{
  "arch": "unet",
  "model": "segmentation model",
  "dataset": "drawn branching plants",
  "train_examples": 72500,
  "image_size": 48,
  "crop_scale_min": 1,
  "horizontal_flip": false,
  "cutout": 0.25,
  "num_classes": 4,
  "norm": "batchnorm",
  "activation": "leaky_relu",
  "pixel_unshuffle": 2,
  "widths": [64, 128, 192],
  "blocks_per_level": 2,
  "block": "basic",
  "attention": true,
  "upsampling": "transposed_conv",
  "init": "xavier_uniform",
  "residual_init": "zero_last",
  "optimizer": "muon",
  "muon_scale": "original",
  "lr": 0.039,
  "momentum": 0.85,
  "nesterov": false,
  "orthogonalizer": "newton_schulz_5",
  "adamw_lr_other_params": 0.0021,
  "steps": 19200,
  "batch_size": 64,
  "epochs": 16.9,
  "lr_schedule": "cosine",
  "final_lr_fraction": 0.01,
  "warmup_steps": 960,
  "weight_decay": 0.003,
  "adamw_weight_decay_other_params": 0
}
Rows from block 8 of a small segmentation model, named by matrix and row number. Each number is 128 + 24 x the weight over its row's rms, rounded and kept within 0 to 255. All counts start at 0. Numbers have three digits each.
After each channel's rows are labels from the 100 images, of 14976, where the channel reaches its highest value: "responds to" is what is common among them. Only what is clearly more common there than usual is listed. The data: drawn branching plants. In brackets: how many of the 100.
# convs0: first 3x3 conv (model.decb.0.0.convs.0.weight, 128x256x3x3, each kernel summed), inputs 128-255

convs0.51:091114099089156116173154091110123162161167140096163119147130109148087147165133161108121045095118107141158067147132114117115083134128096146099123116177120124129094095154130055118091090131105161121110103119146097163095104153069141125109119125112125089146133104075129104133066093110134106144162045137064202097076087142098151111168109126148134118131141096133134113140135150114104128110164
responds to: wide (55)

convs0.19:113126089088140094090132126182101224133099131145177103110115138087088151113151141124123063170075101084145121134109038116089113039104107102129115107071124104164140090116160112101127145090169144130121140107146089170071097069129162106144093134096122122078119126115148118112147136176101116122100077091126114076121134122114132118142160098094125123121103124079118132074086155121090107118113
responds to: wide (91)

convs0.117:119164092121107124162136122096134091162099166161127156122115166096148165121155114136111097073095120161172137126149093131150141108127108107068158131115081112168138103172126154149139101140141116120118175141068137065108154116135132123129124138172105097145131179043098103084101101139131107099097069116131106135166096173097113088113112098092108104099104110099202108148173117168128190110153
responds to: wide (81)

convs0.115:082134131092132116129167163153167149082115152141233144137098109159145128179122099109102124161076158117103140196153145105111052130137107143158151123095076162203129131072102090171158137137109142119140121133174153058171123129171140079088110149141073135148149090130153139071183159099116152094180187149119104068137195130126121095102109104119164111143129122123089139141095142101179138106122
responds to: thick trunk (67); narrow (60); bare (46)

convs0.0:118111107142083132125175116109107075095165126127125092106095164128120131161139108088100117177088105139146133124134155125078115131092100102075099122107139060132106067105120081121166052108121106150114091116115130100153128142077158083135134124122081113188104107119104070096105100149103139142172082161167114105125131112078131120077143093085115085098117126137148152067109177148100134155163
responds to: two-way forks (86); leaning left (74)

convs0.22:144077174135127146147100130166085101136113112107112160091074094152108079136101118099112126105102135054107065098116133142111144162131109088086115139108146108079122114128124135111113133202078069126145111072110155144064132111122121134100149135131107095070138142124137115100128142099131099078123110153100115096125073128114063125147057161151090135123104159145099131144121118170085108083103
responds to: wide (45)

convs0.94:103138144120158125120105122100135112120146098080117169130115107135106148106104140119116160103049106121127133155127151154135098155093073141111149114116132111165128112138099112141046094167114153129095109129114087122150136076103111139116101118109092111126120159084125121149104149113115050107146174127130178101174116136101099065103106078110114167122106106166105110088146163129130091088097
responds to: two-way forks (85); wide (61)

convs0.77:099087130111093122159135123123123095153103129129105174098109104136113092094107108143131124056079092105123154102096077160097134153133051112057112114082145140131100133129099055153136120164115084093141096151087165087147150149157137126151139149127133084107144121122130125068124057085108067087116140082120155115146127129089065120118141147123105117100141143183149111193147116092123117144124
responds to: two-way forks (91); wide (74); thick trunk (60)

convs0.111:106047162140130105133126126134185123092152113137083123122102118108084147099072164147113090091104098124135125112092171116104145200086144123117137149131130150084110171164127078094134080150120156119105086112094136081140164089081131090180118152126159129131133117079104168142124120107104115093145122142095158163143058104092145157169079095122170148093093065147052083126138146121137073139125
responds to: wide (56)

convs0.74:072129161100123111147101158157079139121054127122143143094118156144111137131086176168144145151088108132139111103156071104101086051098120126125180164144129159097116094135107127110070147074121115145100154074099132126089054136090124135119124107112120138143125130084131135178115121116123114135084156126135162100134192100165138101110138120111127141099136099126148094166108122106102147148103
responds to: wide (66)

convs0.47:167179131118131132087117132151148164156164106181144148179119124103110126131092127122140112170093171135123127123135082115106154108157166103119140167137104106119118093110134090143114109111089145093116118161127171200137141065137154119169135118120148094117143107153162103133120146122118122113077151081153173109190150126090174104151128122139000143146150091107113101217172104121137141101090
responds to: two-way forks (88); leaning right (64)

convs0.123:152116114093102097091153098126153088071106135127110100074107126143122117085120092108100159119099112157169115130093111162136143133077147110147116123142158080135172144117160132092111138117123129166106121140089123025133132094089116137118078077078109075100164109084138118176141105162116121098096120102127082093131175142140110150144104097162150097130088124143111126126101127156143122075084
responds to: wide (67); night (55)

convs0.125:128101129128118084135109050093167129148088087138158153072112125084172104125117081115118104108088100123140082088108115118120171177163110131103107099134149186094120099100165128138072114164157123168120065114139200218132135165138132131108155145144115087084138157092114119082099135098110080101114102137115191143093074150085134137139105151184125098129126151133123129084101167162150111137083
responds to: wide (44); autumn leaves (41)

convs0.17:119139067158119151148148131109146087162134135116119067111107138155093135069111079125110151078135143098072140146125120130033113134128116141081157110112123100101129125096135075117185096151140177070110152158132140087091148126117125124130129130105055096109170101173131118156144134140149118090123107121155153089094112121147089129116129111150127092103098121135116177149117118136117122104093
responds to: two-way forks (100); drooping (49); wide (45)

convs0.32:127148109117143083139107118123138133078152137122137083095089059080109124066170162107130107112089078103100114115125164179065099139103108100174090145130107137138153166130096066093112115131096124104152165116108109105135101078130105147105117101102103095102172136119190124156159067107113100118091129138118160131123131081142060107116112137165103104081115077154166163096090151134133117072158
responds to: wide (44); autumn leaves (36)

convs0.23:128100122119105101122117078093133114100101091122121161113102109147152078194134133183111133120133099147129113118136128080123129120127113126156054073120124120074122091109147129107123107101115169143110157139114086068120090125125121111126118139124106086151066135122171128150073084122159129119190133137110148096136123153129140108093106122116095058138124121137158135019141127110108137153110
responds to: wide (44)

convs0.7:090115109130133109108075107168140111117118127116130128148130065150098133117117126135086088139138104140160119108131145156153094083127108109112116103112117069122115147134120155160170058107146115133142105094129123127149135135117106146109123078094160171155135146110113125107104121088146140099098100148107141103049140122173183131167095134138108121163123057138102134137125104128148147192145
responds to: thick trunk (90); spreading (38)

convs0.61:124127146152120125158101143149107094142092115156131083082150061138053106116153155082102142169134123122148161109124114099159132173118117101121056130154167147114124143123114082097172140091122106154163045144145115136126176146141112119147142078138150152042158068124121095164097120132082129132103091114151078157131123138155098094140110108136160135091173091105113142121134144118137095122117
responds to: thick trunk (73)

convs0.1:106089150157077083145133105143119119142078143133109111081148110163172150180091126147098135097129105129120145154127204109156103092158115135090071092098151106134124088170122129119192109130169163119127145173103107088116162156073122114137109172101065112142085127139130084104075099192165153112128139152123121096142102127087113071152126075146159158142100110145114132110126103154078141164131
responds to: two-way forks (84); wide (45)

convs0.80:150071110120143114149098103105107129136089113176134107158106121163167120121109134142099153098140168151132145146131144119185118197079089093110141139177143092094085078131184146130102092097178158145157172111137106103109147105084093096147124069137086103164080138114109119099095177100119137130139105111100096106174095157139161132133119112117066151101119090094106129084132123122081122133106
responds to: two-way forks (89); drooping (39)

convs0.20:170126123123140169137149098142085112134134141123107133113139073098132171167129161146107113137088113118100174177145191124122093157120150181130159125171166147053126086133094159113122133157138122077163084174137115180121127191088166092128082102120117106109092063163063111099066111125102108111145066127119151152110096112088130150127127140114192110135181109120119110108131143099077105104018
responds to: two-way forks (93); green leaves (41)

convs0.55:127167163120104128072093106138128114114129145127098082172093104126146092124132122109100092131089151111125117122096062128108122179125104146148116108118072137103183101132145133111126160101114132113136131114134120056092086167140124140141152127129190139082136157134133142118096136082179129095151105178088155075096074185132098112116144120163091093133116105076150145086146140189152049106126
responds to: wide (82)

convs0.9:096148097135122135105138147136101134079139155141149212100142180195133126113116066138113112110109165132126125098111097156176115120127131111070201128118120119222140198143113105115159164130167099098157104153144117057119179121134127158144134138142123165091198112145138142144133104159139135090104140080141098162132145094223072190116134193141070201137091168178122169092156147132146149143111
responds to: thick trunk (100)

convs0.38:151097195159125099085136145090144111132121103134103094140089090120099110166083150175084139097152114121101126115171093130159127126125099086144125124163148182148141102144157117113175145117131146153119126108116113118128130122100080118163154141118108217128130146075110107096080075116130185157148089128113142108099107150171132174077164145132113094118130144149051122111068123094104113102154
responds to: wide (40)

convs0.37:155165163148136093080077151124196161126146119114151085128095078115109131109112125108132090084081115136108145133124102091123134159114076139112120088116108184148174130084133103128146139147163155124140079123146122109119138147049089143110110072119077099111148122059116114088139165114090102101113149140139114082102107119097146166133135126131111108114071108123093151108096115146136079123104
responds to: wide (69); bare (54)

convs0.116:153053119145108104140151078129091119173100112108071140069122174135148122136137154091136127095096094120105120122125108127165151110085092138087112132148115143140111094162129115130083146115125093135132098097107147168138193126106132092112140140184106093197146075084089106139119099096132123134142111103130145126134085129098092115128116118132125098093165055143202137125162112123108129153130
responds to: two-way forks (92); wide (46)

convs0.56:141127104111161145145116091168148120126086164119061120117140117061114116219113099167117165162116154145141131086162088128089078138137160143115133127134219125102135153144100103089205118105142125113154135142130136139127110133097127120120109163139130227139134047177139137124119129133135099127158114108113098154130082092129065108094139108121095125119123064157110040192118136106095073125181
responds to: two-way forks (76); green leaves (50); autumn leaves (43)

convs0.107:181169100133145119151075133122080187092169078114166155147080164103129144126130114087156114122054080145185142122106135129151078110065158120156127108138093124151137167101124138128152112173111180097125136087071109105115100120157127161108160108123081133117057165074126103102123076141081110092113186125146122159151136078095190130139160125111100112114133110131130079110156116104100120102146
responds to: two-way forks (79); leaning right (66)

convs0.21:130094101121148110105167145147092158110148112144123090123108053121082157136094112114133100134157145098157146101140111138076157108147069109086097149123090048086111124131126066127128100115152144137136111149172067083116124090078149114164149138114101136150050123105125117099096135161125145150110092094153076155118102130098121155110113082092122166133121107085063127049198192094118111112167
responds to: two-way forks (84); spreading (51)

convs0.39:094145141115164123096095165127147041137109141147136107123137164137108073106126127103139111092156117151121132145153077128146155166130158120154119136114137104083105171131112134084108122171084144140112183154150151084112077104171113131129089080107124102137171109106154136100110091098119154128133114137125107097143123141089081093129093124132124117115112098093223127108192056151115166166115
responds to: wide (96)